config.yaml
train_examples: 72500
horizontal_flip: true
color_jitter: 0.6
depths: [4, 4, 4]
widths: [64, 128, 256]
beta1: 0.9
precondition_frequency: 32
merge_dims: true
Rows from block 4, named by matrix and row number. Rows with one number belong to one channel. Each number is 128 + 24 x the weight over its row's rms, rounded and kept within 0 to 255. All counts start at 0. Numbers have three digits each. After the name is the row's rms in percent of the matrix's.
# convs0: first 3x3 conv, stride 2 (model.blocks.4.convs.0.weight, 128x64x3x3), inputs 13-25, a 3x3 kernel for each
# convs1: second 3x3 conv (model.blocks.4.convs.1.weight, 128x128x3x3, transposed), outputs 13-25, a 3x3 kernel for each
convs0.25 085:120117149166128130196156107099151130114089125147133099088115112114137120141120153150125124152126137119127095115153127179117101154121101130108130115115105106119128113120164098112100147120113173136137180127104150125097122113123103123083146120090140132102111081133104092166094114079131121119144156103103097125152105120115095125098133148127167129152155147
convs1.25 092:145108126127087105132129153139128197122096122117149156125091165113135110141153119120161118127161121110107124155179125185187127151124172151132125101142122139151138169163100158042136144194166106144110168174104109137145115108121132118109130166165165171124043073150135099127129134146126130127085164146138100122108093132132136130123115131134100125133114128
convs0.26 105:113075133128107124119130144108108145123154134090143130126164115120159180091097104124119138152098129182122091133143121106160085093121106119129131110103163102107145121119130120114159122106152133101106113109126150151142154132110114140135138131144101124129141167113173127136132139109136126124108099083097139153114113157172117099124157119110135103142127136
convs1.26 098:108124079116116126164109134127150116121101192096114105112113134106160152068122150130086105113099098146055093138118148121108138158092108112120143099087123111098107102121081150173131172143149120101092116075095108113122152144112105164086120142158148165105113182131116162110157136117079121121111106118119090145128117074129177123139140130191131110102167118
convs0.27 092:093167173143153146140109133119116115115119141159105109100098145156164159133123128129132133118094119114105077147104131132125124135123124143125134130118128132132143123138136154162167117136165116148116146145149119141115135148131115172174081124142131110115115061115085132122123082164104133122120111153117116155102125141128106182110090099104120111111079119
convs1.27 098:093131130088167105127123107115117088147116075125132149140130115155215144064103120103134124145071116125118134110111137140131110083130164139163145151138105108130115063099120156105111163106136108122117109064117112106104100099131110157144119099090117132163118110129152139109134143168146159143125146135149150136141160105103152128144117132158143135147170129
convs0.28 100:107101150098118104133125109137126078133126087117128123118113138115101131134079128153151119108110082123105108104149140134126111134153147126125153114130150102125134110103098140133086138179111148123108148160117155145137106131166145107124147125096130156155151116126143095141095155134092090114134092086104117117129097116144157121148101088171116111149112136
convs1.28 113:124099105116110097150146154146110102147093084158150125142117103144199129129135136132101123161135080130101116146097132168121080128155094136118135169141092138123133118126147076146125109094110120119139145086096140091131147105104123116126133142135116128114145237186129127126152106107140122103174164125108124136122110151133152144090147174098128150113131128
convs0.29 097:138122125129137143138128095123119129178192121121129152155110133107131161113162170125104143153138101153155136163124112147153089150127079143093123103125108100098099128126138127091103102074112115082165132140160141144115098140133108094125110076117171138077088152124094126156143121094172119101147187105099119170085136108116133145111108133139137098126159121
convs1.29 093:100108141076138181123141154128152141128054149132133135119174135123145101120116109132120127150120136149115097102098135144133133151135128134145103135149167109151120114151114111119159157133130146156124143123119140093166174093103182123128154130100128122125104154120120132117140133127116105133145143091137129111133169139090102100099125163125110123133052139
convs0.30 110:138147105147118123159118126127122085132164092130099123116145127078143127127119120108128140121145106121132129085131115161180140116147144122161118102116149132101145160147109141174146090124141116142124192163075167119094171173121169138112166157132137145156092095119156136100110113116131144100170148149151125113132140089122153121145151110138152147109124147
convs1.30 100:133138111103116061147165132111121160115076162148125114103119168131149115157150133123088140116107125141117084103140135132118094159092112135091123121091074147102109142101163139137139086129165147097114153115145140123135148156101133205147117108137123090114141101104148183143158127150135118125124131134133101136127111143143129120154154108128122110078106135
convs0.31 101:170137127162115090133097135127135123128087114125141093143093092115082117088101164101120128108178155124166159143171137111104095118083118133147138131159179161206132094158159127169132126133156151096096145105140123139147106086141110097124062090104113130125098125180119119167122151118109097085123115128149109129136124107122095087108131164087113115138107063
convs1.31 102:112112154082130082142151136117144162137171133093181117086143135097143161128114180092081146113100136142145105121150104135123167125152150144134135136135110111118102098126122075171146105106117138171118152131101105081132130125131121120100120135175130166123150143101143119132069097119079146100137107123154159125150158132118101118122131135128154128135103091
convs0.32 097:122118118143117096168124094131094091108078089154109126123146161127158127131133119151124113202179145177165126159140115176174123169083144150107125209159129162134137084128154139123111116140100124122120146120121145096098114107110120133105145093099175094103142153103125148140129153153117173181117169148154119103139101113149178148148112156180132077149151112
convs1.32 093:139136107124114119103146144123111138109137168127107097136125126161102138136098146124109079161166099165163154140111145120130134117166114130128140148140123137099109126083131103087157111089144122108116148154130127110114116105089080154141115119124151185139174177130082124138076090109102133171074092144126138111112151116092126093079143120087131148131131130
convs0.33 100:112159146130130168135142123145131132152107085093102138156110079112088108090164196137137098109070141121093126094152127170157096140146103135146131121122101086084106127098096153139084136134113130147134146121096138114120195154101145129101140080096161120095130132121105121151113132133136104157148182214112120096142144137113129154153088144104120152139142122
convs1.33 111:149145101101223143089130153149143112136114117159085127118124105101157131127133162123152113133106105129073104127125109138142138124132112138100069144191129135133136149117127151103128133101166110131106132122120122140121130109125139088141108139143126221127146111100129123135122138163099132126136071126125104128127171158138132123120111127156153109129189113
convs0.34 099:111129144171164152132159162122119118129080106138066106099142128121107126131142177102128154150147119115117120102089082110147116145138113140115128145174115172110113126148127132125122121096126149130125150138080155141110125146150139118100134085111119125118127117134127165114143114116129117147100091114153152131143141098147131094105137123116083120118109171
convs1.34 101:106128134168165151156159131165085112153121100118121148193151112146170106110101103108131114117104126115124134155137135141108145102099118092143133145128127110138146165148119095068121128139143118172090151114120143116148121121133129096137080165177178116095119160152135170126128128150134112123128125146109076108172169146103118129105065144127125165155183126
convs0.35 092:116126100130119116158135127101140105117123112116110092129111130066116187094145135142160147162206210120199162131127134108139126110152086144130103150163101161173124159124121147177166123144173101109122140134129145147184129140153109124135080114131101088143090117140101155176137134134094119179111132149179135165127143152125129154129155106163132122144126118
convs1.35 100:120093095098087071173138128135134138107129164107110151136180137113134138082153182120108131129130135110124173095127114123081146085152131118117122075113122116104176121086105132168148127219144115124109130136087166128106116169148140138085143094089102094187143116080145181094113120127110208126106156145117149144141151108162144103161132151134145124103158115
convs0.36 089:168111095136101081099099105113110105093110115159096070107147127111108102138095150130107157191199153188195168115110104117081114116125120128124092157097097128077121131121127152116091127140169123153104162104133118142143137135142119111152142128127137151101135110108094075137109089108123067069146121089144110111142147142136124118126130092144146117147116121
convs1.36 091:168137104140108078163096106147106142150146134117105142133150138148109097114128166156105118145116139139145126138111130111136117087115142091118099104123146152127120099074107135195157149151145110123100149148119152116119100140143124133151097121142159140158114066102111150142103125142100174113110120097130194144161134100152118119125133132107150119142144113
convs0.37 092:147125102152084113120103127137135123152122114162119120119147145103117115095111132162095136089117146133154144117133137168139135149158111114103123126110139116090112146124134161149152116160155131112139123103143125109128134077117118109159130136127173111134113145147136164158120138118100112127163123115111111082106102093073125142156115095079110126131112094
convs1.37 108:119130101161222142136101129084091150144100108142135121129124144107070114107123148128098077155125063108127135126124130142132081127143139113117104148183125136077102153141137147103119118099108120157118136131092143128122134162168109131188099124127139152135081082107127157132111123143156086117115120125126143132106118151169122154170106115168099099120115110
convs0.38 101:153137095172165162131172147115132116137096110125096143122136151109095095158134134127125084124186175094081170112087132103119100102143131117151152134133122136074119126130162129131118118097114118135116118105131162147129095112109154125140104142169138121121156083092143165155098113136116142104149141126147161110142182142116087130141120142156137144150136131
convs1.38 097:113117110127132121121118154093123166116160159119112117158145155144122088120133097105125115102065105100132130122136161157103109166153146110109133148148134095160114126132112098180107143152122118149168146154120124131139149097087144135071115090147127121151130119114122112131152107103119153168130165126132109146157163122095114111158144118150158124115144118
convs0.39 089:118089130172148107148153090114120113127072117136138137109160075095131121121106156092131163126172176131111143156113105141098065117133113132132101137130078094073114150120109139121136137130146138144148131152166180098096137128120143143129099114114133153124116141138130147144145136102116131137115129140116147136114127085089109124141139171106133142107178128
convs1.39 094:126117113106143112113108151110135115145132100138108129170110110200103058181104108152110105085104132114118091141136108157160137123155155100077099141168132144164132150183149182233064145130110131113099097111126116144099104128121108109162159151162127108159121098097145111153110187119125174145089109135137117096136137130079138090105122118143103101103138094
convs0.40 104:129110118149109126144138122119097123136142127089097132120065074166140073190171135119125162092118152144100139114105099125123126150143118130127132087127174100069142109105127141130131147115160157135114119112125130111112143086117102093125162082095107120123126103103128158152131108116160118117174168116112106095127101091125114140158136117141155141141097113
convs1.40 107:115093125113063114071083161123133124139190069153158154175113105166081130124124132090117130118121163118135128133124098103129086161143142140122142137143092105149158124109074143185120151102101120114155098146137126150124164146132121124138124083069111088125138156166143117149080145116111227123110131116127165119129133123121099097160172154168162148117119112
convs0.41 110:078119123083103093124108126128119145160095110134133124102111130112106160098111170089148136125149178095126179121096124096116160104148132155128120111127124143132108119125128129166099118143109110135116108129126118135131080127155106121175100136132124135118124141099089110126091124135094140163141157146118172135093140138147150120141129106125133121128129112
convs1.41 104:120142126126119105108139127113141116129160150115120123166126128137152084150118102089103104134090094126114127134150170132092142137105118122112137093123099119124116064112141101253180115217129110120117116108091119098158099178157108142137094127151112096107111127094093143115120114119080165124092160109115154110129143158132081117134173139130137169140127178
convs0.42 103:120150134133145128122164148097127139128176135109122127135096116121117113125141154111146178126104105120134129138144116128108129156110111179164126123153162114112115161152118065118121077039072154118122167104138153122114157116128126131114116153104134107103104103132105142156094089109089108125112158169125152127165157108132173126098126110102124128163104101
convs1.42 102:130127121165167101086099120100134118132085142167125104144090100107082168114165118110130149096088115141148140097139119120127138141124119163145145167128144126095109158114094159106071144141122127135127118119132134148122131103104144169104159154087094113151121124132117142113152112130096144140136139139130143141141133132092100131108105132121149111167149150
convs0.43 099:123133090127110096119099129130152119130156130129122124115165175132117158105078129103096108121131126162157117104133134113132109151111154196168131142150096128097103105111125120093089135142114161112091111118111134124141141138165129110151140137073126129149083091130134152114138116120113128106140092104080146135121171137183153166127116118108118126134126141
convs1.43 100:118138193164162123136140110142148099139143115098091084136125134174096165121123131132136109124118141141157124107128180117107122110128135121179092173153132131136143095164114127188128151119070148087128132164151137186127121098133113124159085141168117086070128096128121096088099121126073167187115157162105169121162172100136132132107149176120160140154105112
convs0.44 095:126173180112172190154152131142107148144145118145121093139137157094102112109118131130151103118175167154171180104109102123111129109124145134121100104094104112100099157146110119125129084126126101098099141132109158171135125142118163144116138138153101129143142081131168195189141116138129157113111164114148103133115126114122136101140155127129170163114083104
convs1.44 106:150108139131111103104090120102094102127135141133145175150137124168146118121139092144152103142132111141183133099140120149115133129155145166178133169170174122137128103117129138168146097126119112108133125133131132099139108141148086130138145127099079165134137175084099104148111157153134159161118144097128153146169157150118122145160128135120152133091127160
convs0.45 101:109158156104111157091139131093106133086110116083079119118092082144166158149158136107129090115125143134129126149116115161085082179116086109131181135129153136136121117127143132075091169127116096106131143108110117138112092148139114124156133140135156139131141138142127135108138084076165115057181168065097153136120148141079144156120115131114109122150148101
convs1.45 109:138126076119093136094142148126117148150098118133131101093102144096159097162145120119117124109098156119090091095132129134113140146095112093134151092100175117106114100095153091115140129111114129154128150107118103106131091149110146128119116101134118119109137128126086139157145133128153096126134101139142129131127112085140196157087116143142170143150166112
convs0.46 095:130141160140148148098131150086135127107109112157124127147134148104106140156089121118140120180181155165190143111147161112086108093127103124139130115109099089104100157140125145169118130126110158155134131121136163143131148158138157126139149120106107123121152148119136107130145153130121125134127126131127087080113086130124116136103082126143131146133155147
convs1.46 100:143099081139119131126124153109066110135128085113147131125134108137161102100102138139123093151124121099134135129132142164139121130120114131151131122151167094128097095096133079153139113134168154175151140112145104122171095145132136138132128145165140141117163086118155158162132153125133150145105094130129127147123064106118117136120153130111073093132124140
convs0.47 096:161098107146078104096116094137095137113106109109122126123128132142135106137103127114116142127139103134113115125123122118138146137125084152116138132078057136045085115144150149195172157155174129108133138119117130136140125145103147189169108194178149101121124145163085132192116142153119126122109111119154121100102116133138096123119144148109111164099121135
convs1.47 106:120154067121196120152151118148146112161170134094153155117106143096091154142146104171092077121062121093090141158123136116095115127099133138112102129071118153073090094127151135116091133131146142119109133109123105098095142151112096120148129088104128085116121129107137132117123145153152086111139107132112106143120104112126168107142175118132151139121116089
convs0.48 094:123131112098066066107124152117116108095106078086095099147094106127172092091141148139148137129125151119114168143130108125128055146103118144106147131139116149133103117142145109145155148122137134110147131147138148145145106132126130113108109174128128112148078123129104121210127147112143110136123114159125128109121154140101117136107105149132132125167174082
convs1.48 089:104104121118117107133117137144183124084141155100131100136140094112154111116129099145107133143112128101173117154118097138092143133151151123157156170117152139178137125143131187147122136116161139143078143146079132109117138126088150083103140127126157136129125164148109103153123114133108138100162138140109126119126132133148118146138154121122127141092123133
convs0.49 102:121145137084142176110160183098092125101113103137125120136126116141122123074097121170144092166095097114134137145122105125131136107160152161141140127095131114111104136150117145177152147160156127145114141142163115156165099126061108138105129148157125103117073143154076171176117081134099077175109099145101076136103103105127099125125169143136151148137141142
convs1.49 105:152129118160157120125171115149169118143170088136126121137161109103117138151090109144144129124152127105099116125106129126124148142124134109162121110121115136134158142122133121101162120086120152134146089133153124143117109114124082123157138109135161168074178178123088108159147144123122121119163125130111104106120116087135164135134116135128082106113065086
convs0.50 095:105121115141141149140163112135147103139127137132114155139166132085074098083084151103084122124110131126128184128097111123117126099123131125125142107116090106168196141144111130119098145114118144084092146156142140155175133170124156139121144160123131113123138102163112116096089105113072123114113125106133163153162148111154110100104141104138128154131186170
convs1.50 095:129131126124066126114138156118152170108231132142122097123159142071152126123143126114106114148102127118143113122112128134158099152124123137117131120111168104115138143114149089163124077082168128097147126140109142113118155147094138139100161145119114082108137111106098146139142136113117190118095078114106142126086094130123146103127112113113159132114129105
convs0.51 112:150169143142154140116114139136132120114154171129117125175100106131137133099088114064052062136159159177183162140148166137124111110107137132127120128146152124124113128123121146135142102156162150157149124139111109102120163100107121089049090126145130119135131121126133112124100172125129133114139130171113130082147143108158141082164151120144185145115130112
convs1.51 104:092102147159150114116130097137110151112158155081164121147144180081098142100072122133137129107123127134100090120140184174123129127119139119151113117133111105134137119130116051160135123135133127146131144117114118130148148114097154056111165170138077119128157130127134119140139111131107124132111124126103146136128086107133108147107130128163148163086114141
convs0.52 097:114063119111099111118104098097090122140103094121144145115112127158132116139139139118137097180160120134111145147117125143137113137160136107143102127080090148125101134108142088113168151158138143103149187139101152117131098085152076112127134132150150136099090084130128126119123089150124119144146143106115152129127144127123080136163134145169148136172151165
convs1.52 099:117110158128136123144135156138123119118136107129092143166131137154087100113127111100125115158131155126110148130119109080141134109115133117143162141109125108129135142139131122112165125162132139147137155114149150096110100167151125169147169114143076062162126143106192158121110117157092120152134108149090136130147162149174110149131130124211159115138119130
convs0.53 112:146114133169153139177181173141148097098104114114103156145137124119141151115100115167141104160103140112122147169154141161106114129126110172127148154119135133129111148124135127145114104146169166102093125081098140146162117088149103131133112165148105156142103128133123124172141139120123099135087169138162138099168099132111089123146109137088118160115151139
convs1.53 101:121139117154172106164110149121119150142087096140126121122119176155170047117140140125147136152130100104087151131126112095075144138110123149128136147100153135166155158130116162076127088113124121086114136151125121134138140080116106126131139142100126178124126195141116115115106130116146119115114163197139087119112131117121133145144098140076124131107116105
convs0.54 102:134160122130111108139117132142110099139112131135155106108152140163174119073078082123114153082097120120111122126099114111135136117098094130131158177179148214199118126090114127113138128136157151151135132131124098113117155110136130174156149138166119082107117110118130151142116144112125156124119135124123153145118121123164147131146143145141129121113112132
convs1.54 103:114188170167129086125130106086160121097125156160052125100125133119171187124141135116117156095123119103088114168113141140129123155153134111121128091098138100113087110134142117140115118139116134163152136167153134125122130153099128099108113103137161214128163158159120109097149138159141123151157086086126102089117078131145096148150119147127116110141121175
convs0.55 117:151142142086114155107143134121112121145093092141152142113088088127130083156154138131126104141139127100154143136130158115137131143138122125134124141138124134122152128119093157123100122153115120123144122087094141133109142131146155169125137146121116140156116110126116140139169043090154111094123164161159103115142146112145130141136121113134110122117139157
convs1.55 098:155092122092096126151176149110058148140173144106137106079124135117130119127124148104120084094087102145101109129085113134074122136154099122090160113095108129105103141137119100136083123117157122135122122113108084129127137121108144127106120136153152199123124143133128066110119130142132081115131144130149115101124116114103130141123129115158102134137152122
convs0.56 105:128140142129179179160180150102073119129108115117128150130144113119107113128117145127109120121131133120107149126145146122130128131140111144143175137152162156135104131107125158180159166172196131123118117147108141137118121102118095092141162140102132099086106088128123166234091134103082179159129143153111136132132119143136169158137138110103110159153124189
convs1.56 101:122135150116119126125079115138143129137128105114133149145067120159075120142126118134128151102109123110139089099107124082064093102109115099107160152092132125140118091121117125068121138154126114137145132082127137126130105086146127095137110186128135208123175215118157118142169135133174059080112154159141133143151204114113098132087095126094128120119089139
convs0.57 109:093127102093143128131136156135131148093132152139101110078121129160126103178149096106126144113101127110106143116171157119130133111107096109140192136135149120105117186127094116130124106132174129130153135108144150125122143145122150144092140120139102160145142126119112082111114107123099138161153140120119072100105105092099153182142131159131096137098116106
convs1.57 112:124110105117107161128109136127152112096210192119146169110139149093134123104093152149119131124123132138131106152124138182138101110162159136133127100166141121146121106163131137125096102111161135116144140104135129151132116120155106116099133143127158118147139144150105090172143161124111093112129132088135150099148110115068071178125076105146132095155154129
convs0.58 104:136126138095118127112103137146108140090092106109110146151120118132143124147151132135137127147159177159163145140140113134122095140104068119098123084090145106157144139168150145156133106129148126087122121107122126156117139121133114171114150143085138118103114140106105156154133107163106145157111137115136165149148160134098159117145099094093109109094120128
convs1.58 109:109128112146116098154112091144111131100067116125113097079132125171181092129191120171151128159134135127097130104115152123113101127127106140096123151100098141172107138121152083176147098169114133150104142111108141104132161132140157103155107128151111081131127110094146115111127123139121166167136113137131135126145148147122107147097133142126128134119131154
convs0.59 093:140207156138169150106122160166122127120110160113133177135121126110075136111133119129122125136141156140167166157093102143112116110154129107139134140153120114141129141169124118101174144142133109141133127175139136180135149123136121128084135118125146111158152135124136126111117137120089150154139121124118126129110158134102177153139125078159152163167128102
convs1.59 091:151148108144089141129092167168115134133157101145142098100189122151103122135091151145111122114154130167132100111107110136097121122127098159140120119103143156082132113145116144136131113092127128165125126160148131126104157135126115137150112138106116079155112137085090138086124173130119201154113118093128119101128136086119113117158138131158118082094144081
convs0.60 090:143150148117121121129108121152089120129109122152101108112125118094082118088122168113117125133117145124129171123118135174120115129121065171169147138167099129192135113123144121116153173144140128120134149134121147123101133114160115141113126155098113066113120088094113137147110137161161116182121105121104126185093129158133120106120136136131124121121156149
convs1.60 087:110105105116186160153126152121128129125061124172113154170129096185129156106110125115152163161165147106086097118128136152168138129154125140134106120141143144132103162135138160096119160077121150165160161148151137117160123148156118079119187122134123143138135127141167138122104156128113108175138120119067091175100112147163209131114115134113101106153147078
convs0.61 101:136140136121127101123131139123156093148126136112156167127132110152141165101137111122087109094083086124099110141112140123108122094135125105121113069149118101092110123131121123138117142148160115127129150089089151129130126152125134157112111165110138158108142094114134124140133102132109098154092135202121108099101157093140127123152139166169124086108113131
convs1.61 101:130120113102148121116140126110129109099091130150097114113139057116159160116132108129090132141157132117118120114145133114124117119111112145114145086117124124122125139141122187130133159145122102127082133135087133073096116134135110162116106083142119149130102124072131136145142156128118145129108133083149139115142162125179152124133125100144114118142135135
convs0.62 109:174137071126143098135141112133133125158144111125155115100159164109141156094132141140124124107162144116112117153140137133099129134104130093094144119075134151112144142172132098192176079112142108171114118148159122124181112172090098205139077134121108123111154132125135121134141075132176090069145135117149150103098166155134115149138104123127074181106115138
convs1.62 103:119120128112082103106161167116095144127134144141111109078145140119180123147124145102091177160104141137123097156112094122095129126101115090114137091056136122090146144088114123119132160154108122104145141129112131151121174140105118177131117118120126112138098128119104153164146134109138123138128159134146104113115130126083129174118116120148110128151130139
convs0.63 110:144118156138096117123137165165113107148129113126098133135116113075078106164129129133123169150163148111131089140153102139117120122114144079111166163156121149153160136109123135116112116120108115159127107101164149152115133136122126147142145165161095141150126139097113131128155146101125104135141122146140156130137163105131154137129144145106107154119144124
convs1.63 102:108135123111104115109115108121152124102107142123118115101099140131100117136150131102135132097119115134126128113173162156100112129093103124117094089110124141119101104071172078220124145146116143142122097174100102131164120098116139109100134113119131102144155142138139143143131117109093148157114108153156146142151157147131072129120130114096151111146124120
convs0.64 103:161135105159126123087143144113140139138141105140140132118157122101152163144080110151098105120080070118127113144121148108102158090115108152137164137103109130094108133119133087099172133165143091135121138139125096127138109143115134093080142116085115141137145094113100106138140150115132145119121117133158081124124100140152173125156154134170154134108137140
convs1.64 100:147143107136157133121108137140152116114146133103139124140154171181055062106125130078127113097100142114116125117118124120126127118106163123115149118156125112099122072112145140254112128158108117060115114109184139180129105103113108139144134155174108120138100121119140089123126139116113193130093138098134123147092109139150135132130125161173177147109142132
convs0.65 097:130141107143148153129145156140150132122135102103110110121126103110144130108152163140171154131186138145136122137129113131116144139123115128182132145193186161180154131144160146125104125131128138170155125126173079158153114092113139096081128131096146092089113117110113118096115107102125113113131122085128121123144112126111119121115144110104117130116105129
convs1.65 099:126130154174168152126114115129113122147116130116118141111152137112110146149083158093148126111189124139114109155107118161138122133106089164153110151105140170113130177093117077126184114152099149155128158136048171138157142120167126158120098127127109148098081140115115086115109092144087145164150147156114131066136080106125116144120129111090150135119103126
convs0.66 094:105146105118117107151143096128145103123149133181150125100145129115086119115106110144113151129104147130113118131111108149131127159160091106132140114123157123180132108112122122088115129119127139132158168136133125101100132112114093088101092072148138097114161139119173151137087123118119125114168147087137139130123114147103145142096134151094118100145125093
convs1.66 099:113113087129134125144110100159130056095140131148125116149125150103106141116096132148157133124149166116143139092108073134142126149153140173168114119147137108124135128132131165111124126155135116119106141174112149133126147107130109118087114130119100109117097135165086107124081070116151152107117160114125121128097144106113119122136121117152139153128121118
convs0.67 092:109107108122169110139141123121101144114106139098133137117106109110126168146128098102148141122140130144138120142128142113125142146141172114093072093119100092117147152140124132129144152139119133108120131148141119161166124145115155188175156184187129139126131096135158144123123151146139157166154173108147129127130113141127143114152135112128125100123100089
convs1.67 112:107130121170202124114096097136126128155121122149138146141103123123104072135152114161134095111062104076101141114116117115136104132122140095118115135075108144128105141130137123087110124139125124112118115156106131147120107118155084134156088116119107136112108113117099096103139110111122096133132150121104127120126161143123131119179129135146121108161131069
convs0.68 096:126116119131146146107153169151151129110112115140114130093092131148128135142133122130112179144126108138103116136145144124119117138095070094140117131122110161120147124152129105096105132083100136135105112125131139168092134127105144086079117095063159151143147103117109092120122178123154151183112101136135124171119179154135175143120118124147133158092143136
convs1.68 099:127145110101146153125108135153147127126092131142105136095104158092109166143122113114132133109049104132110105120127155106105103147131118118142126166128148145140103167143160113072130118107147103124104092090151118131128129103176165143164138143109122163116135102137126126114114137122121101150137107126174171103155138097097113138099133131108140124130153144
convs0.69 109:095159146092157149117081095136103105136114116127114124092151148096109131130101093113118164084082116120120107097121149119130125167136123161112117120119150126134097127122140153126078152159125144115098139139102145130109146108127176135155116131090134112151112135124094130127123116083090116100110110125115126125123135153117109175102156181097126149162120105
convs1.69 105:135138105161139139112109127117151106096145171157108141166143146107110143141099087160159143085121181139107089112137119078130133128068093098112121088099136126102118134153120129107152142085115094103141117115101160148122131119121154094124148147143105113083169183146076138124152114143129136121103140120111121126125129089099092122142154118105119143137093145
convs0.70 100:108115149090107131116114140131119153119118065132123112136163134175133098161101086106039092059068134040112150103127128128093134113116168107116132100126148120166131144141132148136121142166152104119134139111107114133135132110120120117126122097088151151126153170076127126120077155127162105152149120140129145150121110129135112134076135114115227204126217196
convs1.70 102:122112120111132121128167172117108134154157121124114136109084130107102132143167132125117090135158148086149112104124126101101107091099125116103107157186106134156117121141131187159072114101117158108127146138161142124089107161136082103165158093107167190115074078156121189124101108100132237128092123116096144116093126135153125150119115153140127170119128137
convs0.71 095:110144108142139112142114138117116153140109101131101108114101097085125120130098135155140135140147118147142113116143141103156186177147143095086143106126134166166153120144125121120133153140159156097106131158131147134120123145118110131123115128152131153104139138127119126148127145139139139168140160098137166149144164215155182151105129124154136126136158171
convs1.71 098:140112089099114102125121107136078149134080090133133108159123120106116120123102121126150117131141149135125136167123126118139147118119144126168119182143131136102155126169128166157118126138137144147126114121148132112147135118145140148136086065100134100122132086163159167112152140115117165160107125106107157124140118154132138152119167134085128118133114159
convs0.72 101:134125118112134123172133092166084130131104133138130116097138182144126101143164079134106136137092140097109169131095120127102148126135177112151156137149125159150144115135123129130118149132137140127135127133159132158129168104106148154164115175143137125112099136100102135131112120107130130117131125122143140137159135116091129099105141144106104113105084131
convs1.72 099:077117135118181150107125141138113093133182140093132124149110153111118126138112130140128116100112076138126122131155112142125163116138126108154165117132143103109097174146144119087142132068113113113127130090098138146111133167159109170138136127147110113112148031132160144115155132131108105095152111101130109150144128127138117104137137129148125157138164133
convs0.73 109:092087113136144140149159165124106108100085132123086101145133146076167158135129146110124129140156144152122126157143121153139135181106111144114119118109140141172113171155118150156144123161129100122151153127132142142137137120139106121131092110080114140135104111128134114170128133136165116107127067121088124155112131156159135117132107123150125150132147120
convs1.73 095:125139179134117124112093144142099154132156102096137129136169152112147129150135107133102120102108108116146139152160136105128114109116132104136116142107123150137116141142131149112135136077117077143135089132160117152101109133096073087111090105117127078139170177188124112113130154139119102101102149138132152151166166120087122101126121136096076122111082131
convs0.74 097:140143143141178148136137146133125100101123093148071058160133142086102092087103122104105128091127128101105110101129131085104112123118131117129120141123086123103110150112105169134128127151154110137121132152121120091123128128156136115173143157146134125133109162133062105102118112090133099120102156113150107099131121117132134117120144137128120121147127128
convs1.74 095:172132122148161099135136124128103099151122157141162149147145124113180120123083118133109107122086094142147143089062094120120127095133105171131135120149140085122123121105131109144172147124164083068081076071106078093112121133147145153150131168150082125108130145160126161118129160145139137128128117121116111088159154146155133152123153139149200152131127099
convs0.75 102:129136137114139117105129108110104125116132109169175156137067079119131125129073125133150114114105077093136131132141136102097113125121145094123146145169135108171129147102126110099096128100094111149130166136149126145134134128142131126111151135119141114136104105167138139156121111114171116108143161150091107097132054106094094104123106121106161134129144194
convs1.75 094:119136106112109157126149149147143126088177190133109126124097131132101154115122138135135143104123085128129187139144097139164135120134139157102115124135144158139175160127114151078132162134148133107129123150173129148121171114117112117133121140123112224201130173159111078085127111134092143124106069072129136147104115103109097108112142134152135128108119121
convs0.76 087:145106144122098134126114142135121089110112114144115127091114126157117159148111116136163137133088138135136123130135133099097093077116086118113096099128110099086119126143142131163137132161153108115102129132116130144124130138131141140105108109142122120130126115133126114135094093115112092115099083120056132161158121144124144165115135144161116116110104132
convs1.76 093:156134132124144098125074109187148096096116130137137097101107105158178110172138117105094140146125145128106111113153126085105105100072118113149134139131117115129109120146155137150097142133111135142120112112128143118102170116145110083134156127108137102105134134136177133107144109117159106108175175158139127155122138122122149129152145151156100114126095130
convs0.77 094:146151119154145120159138111167103108159112104138135126114114116123107126137132113126098149133135121103113074122162141099138123122108148133085159150166157142161163133152135125092108142091117129154171123126125124141151124158110130112058105106124129098114156090104141155150107086122134159118148128137115095121110103064110119091130119143113120162128122132
convs1.77 093:106096133110065095136145141134137150095144143137162145130146146105094112131096159126126157137154146139170161144113091129138143115142155109159141110085119180137132125129106158099114160125097104153124144133127128119113171125123169131069101124071144122173128167170099114182157154123130128125147153109125132122104121123145116118143120109120100150111096102
convs0.78 102:164122109163098111132123111125119117125126138139101104129090141112117145110117156164157136135168149142115107104133144122113132107143083135123121124113111126125122153114123108123106110113153124139125139121112137104120138134164113111149095171144097115158117114135141134153130084139116155133099161181144104123134099119102105092113113125147146112174128114
convs1.78 101:104168143174194094129095115160104131157101063125128092117096143132148099122119110114107125110081116136176123131116148107149157175156107112120126124129102117148151166100124132125106125138132123111139089124112147119105116139159099232136128172127135115132143150162121122125108139111129123127135105145114141131137181160130047124120127132170197120098178106
convs0.79 101:129151088165185090175193145114099134160127153111141154114132155103132146123139109105093105110119182106158113127093100106108136156137163124161118141127128112086127137148138118151155103114136128144116154156127148131117139114136118176161108147170156144073133119113117100116130165150118158156108168123102150122173139090181169147125182152139124137143101132
convs1.79 101:104145120153079107125113182130095164133040137142161114122126138143079135138118108083136127101092098130168106102125130106105113094115108160147136128128128126132122145127157183110119115119115145123125110168126116119134149147102143202079100143126118076115096139138116181106150139130123105102149114105101120092121121150131103164112138115108159139121119140
convs0.80 097:108090076140145136173182176114120099116133103120125132125057064118122113177165149151152143128115135089074079124097086124128138126151141129135144144186160164156123111126127152161131111112126131101126140166151131160134136152168129142176085093088145109102119109121133143123098124097118130121165105125090120094135076123111127147121145118095114125155133136
convs1.80 098:147099118119113128113128153119133129087113083159120128093111131137144127135092158144124126125084076114127107137175133114115145155087098129110117140116111106142131116085133129173118083171107147165136158176123135113103158109092131141138116112121117104126154175170152145116124093094118188102133134112118130117169133145097085114135118090128143146143139139
convs0.81 101:119108143143136117134125108113126108126149157129112143066094120113166138132128138126164183114139177101115124117140120129134126131113093140105109118081089127135071110151157123167182138156137110135121093103128113129120135118134113133098138122126132164137110117166118117128120126122130116112115125126121123099132083067146092126152137117114134128127095127
convs1.81 098:116136128127164087126102131088122120110068149126183139155101158166102135116142136102131125115112102118068139089085101124100119114091070139133096131121130158107125154105110179090101127141128134148124126101148090112132149139133116131179124096164105063092096028124180178157129115121150105141126120174123146134131174158130085074124164122124127126090104115